A small masked spectrogram model, trained from scratch.
Model: log mel input, encoder arch vit, encoder moe top_k.
Training: muon at rate 0.0088, 6300 steps, batches of 256.
Data: trained on struck, bounced, scraped and rolled objects made by modal synthesis, 78125 training examples, 20.6 epochs.
Rows from block 5 of the encoder, named by matrix and row number. Each number is 500 + 40 x the weight over the matrix's rms, rounded and kept within 0 to 999. All counts start at 0. Numbers have three digits each.
# v: attention value (encoder.blocks.5.attn.v.weight, 64x160), inputs 0-53
v.0:518481514487487443518506451539486478466478412513505513465495531520463506457439485474426523499565530466510483506470495473582562532491416469466555554483479559471490
v.1:519511464514476523455481493467502483571573495534505395469501531491523497515516502488482455479461509515551546538485615511485438493535471507539510506495476495471452
v.2:577502444555432514473483476425546429518445401524548534569470447510617470586449519555514473479546494512448478508520525564452472520515602440508486478497394487590516
v.3:478446476542526501486431442415463490484457545505521483520520504485495554460463498495449510528493538481578523420534555480497495484477447501571521564552525487475563
v.4:530531483520546496473431543433422516424489568495465469461530486487453542445517532463572496505462499460541501488506575517467507485468546537450553478587519467520504
v.5:502565513517418471406528496558506499518508529444547546530507463567491486480470460425507466434575519540544468575494518543544507529487527505461525481524492466451544
v.6:475461480503477456472526531519476445513510566456513497486482501522522493538472477550479482431551517556467600529557578421474452518421499524513470516446478530515501
v.7:491535463446495514483540526474537484516488411518548559494466515524520480508495488465485448599510508513436539471479397562519591459504490425567508533508548515553477
v.8:498420436536452439558510443531469524506530526559531461575497524524452487538511553490425483479513527541486507558468570450453496445499464556496513474451488464461466
v.9:494510501505552467521489524482488503495506531496504572461515507494525484498430494507552547447492529503517502421505474464527489467514515462473486552501518528482484
v.10:508506433482406539499506481553526539563490492506512450469540464486497491527493506461458494495500493530478466526479529505476478567517557527538547470485510520488503
v.11:538476424435496485468523487469516408515410465497462541531489448475506508455474537486491473489488462506493558422476566501486554505506483453482518555475538569603469
v.12:569523514501514501521572468535499450497567520529508476487508492476505484472582519488528437445481544491491512499562489486556497556543496492463530521517498473501465
v.13:441514508428468544470502546470481450529468541523491533519534544513467463486477479501511481490534513517479541480424493508528434510487523463557512543524504534535515
v.14:529473511485433534566532453475474529464467513505504474554423587535501505415491483513479456477436494509503407506452531497481580483469469434541513530449499469448517
v.15:437542529476565535535621508510526498461463541500533545472504447505488535527504490516488456508523460506482549413486536494442424517422501454506505550448514514509493
v.16:536438499453453496510527517511512483452516513450504465526464532534559441571484508445470466504560534530458454448538480539464556526453553441537531553505473571516444
v.17:489469499460540481488529526449461524451498528503519552515546504521488479484472521472571464564525441474505579449511546538529518518437529506561496451570536522502478
v.18:498480453536546552483463502458505493467572458529577471515493511453471463522483524500492482487436543511527477536555517530508477469477434508502444500467486466491520
v.19:483417498519465498517444541498477526433502502468486377461450516583543499530478506484425473559494544512453510525501491539505478527445509525524455504512437511475482
v.20:548501470541505540476529557468525503447472550497435523542491508514541431425533548555530419568477527522541554473511518451465502421494530504538514504513491542566500
v.21:514428454497425493466460461462530486449459471547522451501528505472498468576419484514497495541546495523484475512541518507478449553520509571596470437461492434521505
v.22:556522461565487516531490525485451444516534477518508526506479474522532547510494548499539471524399525497482540510512487449455508471476482496465494517501517463480497
v.23:494455425595575455471523534472546499497469505503574509510525481494488473519452450550521546554555518541407498533548494538523489482469490522519487444428432458478495
v.24:459505503557483545495465497488516499550458512458513497494490478517495479421494562494477492467526464500509485481492581504453506496472572549503450507457531542436553
v.25:477546505566449495457494476460520505515477488475450484511521515530481499536576438494498473533528473485418513469513462539468451531548465506513496471473509500514486
v.26:492504452446504533428528484444497509529448472597524531464530503457541461455502475507504467530422453541469532486497561460486486554524500451492455517495513471582551
v.27:409528516469519465476471571491455578499502500560483592449565454493425531381446521555555547525529501509452544476412480492528483425525484478406511557521491514496575
v.28:483547478513440581511459502489476516555445479477471522501476448449507582450518476513438544513506518502420500525423473541482451476442448471457486492476450498547491
v.29:504447518539538490516458446500509504471540490431488523499505508527451491449478547468447540434439533484521514514479486441515481517454462511492480528538453540433521
v.30:516524534497478520478480499503455531543483508489519477492516523454523533478521543494557537464507488521500537480468537509470531472505425495507546516467553528477491
v.31:531515478520443529513478516541515448509571508462560475489475487461502483526482503506396521489504516541559480493504533441543466498516452468425509559500489416443500
v.32:490497517516452459575498550554441524545569493514490448508475564560470503487505432454476566460500479479498578521508542511535457483423484490525484520544519538482581
v.33:529489506493458597546552518540504525495481501464489409492502510464513482479419525493480495536549543548441479529503435485431510506442518431484549461483573586457465
v.34:448539363553470429457495424527497409481545402512540515557549405506542534535566477525541502451544523557520470554579515495559499532488509534480465497493461449470506
v.35:481585507601496502468486467483541483580540470457494500522505472494451518435431505508483523515498572470503474496532471493485491471523396431490481493486437534483490
v.36:516448443570508507488456503445509481513524571504502540451532483462515539496473512523486487503510523448553595466518566477520480510453539541420469416468499481488499
v.37:532532517477438547501450518527498531480553514533468459518456521533551504478472465443452459515539501496480466505479565502518467502462467507472506470506561555505488
v.38:508501501450545502506528525452473483506489479479401559454525488498457514454555421519520500464453534520614553531481457529514523524481479482400462543513574521485568
v.39:555492505523541432516425447500450474510508476451487476446480507485453550520525426532513461552545484468485491535526492514549537532456550514534484483479514474480532
v.40:546497496528434464496469545499535508528528521508560536477501507475564524411443490475471526490580451488518487490529470437571516534534484558503513554449527443451504
v.41:522444408443489505486444531419484507470469476527512525445468524489536531416471498517551516474506554463555541516428527435559522467492502565450517487564536520466542
v.42:457508540472521443470522553539505472582525524455449613426502568503452571508489478424502504461503526482497565459467526491586515518524611497411533572555546507502558
v.43:396525512417501490515495519455536492467449455493620464443497444534508495436405441553491494495546473555537508527458558518555490474530423497554476496549492435478500
v.44:494533503506494515491551490476450533502542466525531574513480450500532528462484503567482528466509517520524486467490543473543526481467468509494503575500508520470526
v.45:455521508525529498526476453516485499472483460543581488509526552483564536502529473453476504509501464478482501519513527559520516481458541483515526457521476475471473
v.46:557564484435485522463468355492466497534467473543491454440472552500571455480527408483564456557550473426511543503540478579509585523539576422473550514468484458618485
v.47:541473549428422549586465531506577508501538503470509473524491524469557514478511500448498504552421476478435571502470491529449542486494532478507520484478590456530476
v.48:510524480516455474522539498492477471435464506546424577478548538461522453570514530522513527506495444519443563469476504461451493525571492517493542508555510528546518
v.49:539522478576469515458508546442494501537494510469533488522547471495536463539523497515514522471452486635578493511508496521462515465527456476565525531504497459508469
v.50:608532481500507520502546547458485487498472498513509498464512501487491500537519521503471543502499528557507521452515567515439440501526514520497558510529533525538456
v.51:496490444487516507535528449499511546525484558472498481554499533551518492567460568431572498533565550473450537455474496438501537459492476496568515561510514568494506
v.52:522516509483516513540543568438448485567516543512473527449508473433492549466475514445524477512489500536532447508478475563475446412465554544497476442585501483484532
v.53:418566432488462497518455505544598513533540416427551546408469424461561541479537444566544561483497486519541467545490476474499515483512483427377488489431517453500538
v.54:413493506461487508512511491508421457510486490519465544497470525518528548537502392474483489522513489483460575463495546543550553604461509489525548537566567564498551
v.55:488486503505442466510542538568557529494515500469549505529549474498537531558529519519544482522479457524455587520515530531496488533462483517480511487491512498582469
v.56:460588609408476446471513483508501497455515445488538464488539441519517514437489510564476520551527468508564535540504544500505444441505497514582578529537522471516517
v.57:531495488543532487537492497538481474463530523550519418564456498487505497547457471487363518462410556500541460498556501567576448506513551435495464483511507439511446
v.58:493471521499529500447510524520449461489514499531514547518500563482520500467502564514609491510502497476408484479494559486463521465488525480490495505473582471510553
v.59:552472464558391513485432449530511494537498465477529455519445506483510426552448475566440471451529466501412498542523559551467487551545544500486472495490417370535495
v.60:488455496534501513562474518463385569489615534522502503481486538436413519456505463496491539510438527492551567491487531443524451448539400499434512512565501505403469
v.61:567515514493498439490427472549499449531484435490473514411493575477521461458452544556445522420549452528488482532506483485507533460552442465514493508473494474566555
v.62:491554541491562496506500546465488451546514538543545502490483481477500537468543475541516573515466507459513516487495468557533498466545568448512471465509452504486479
v.63:461525521500474513538437480540552441542616428479569527499489494471488446546499433562545529478508547526497512510540497511506557532475425490479453449524498540477441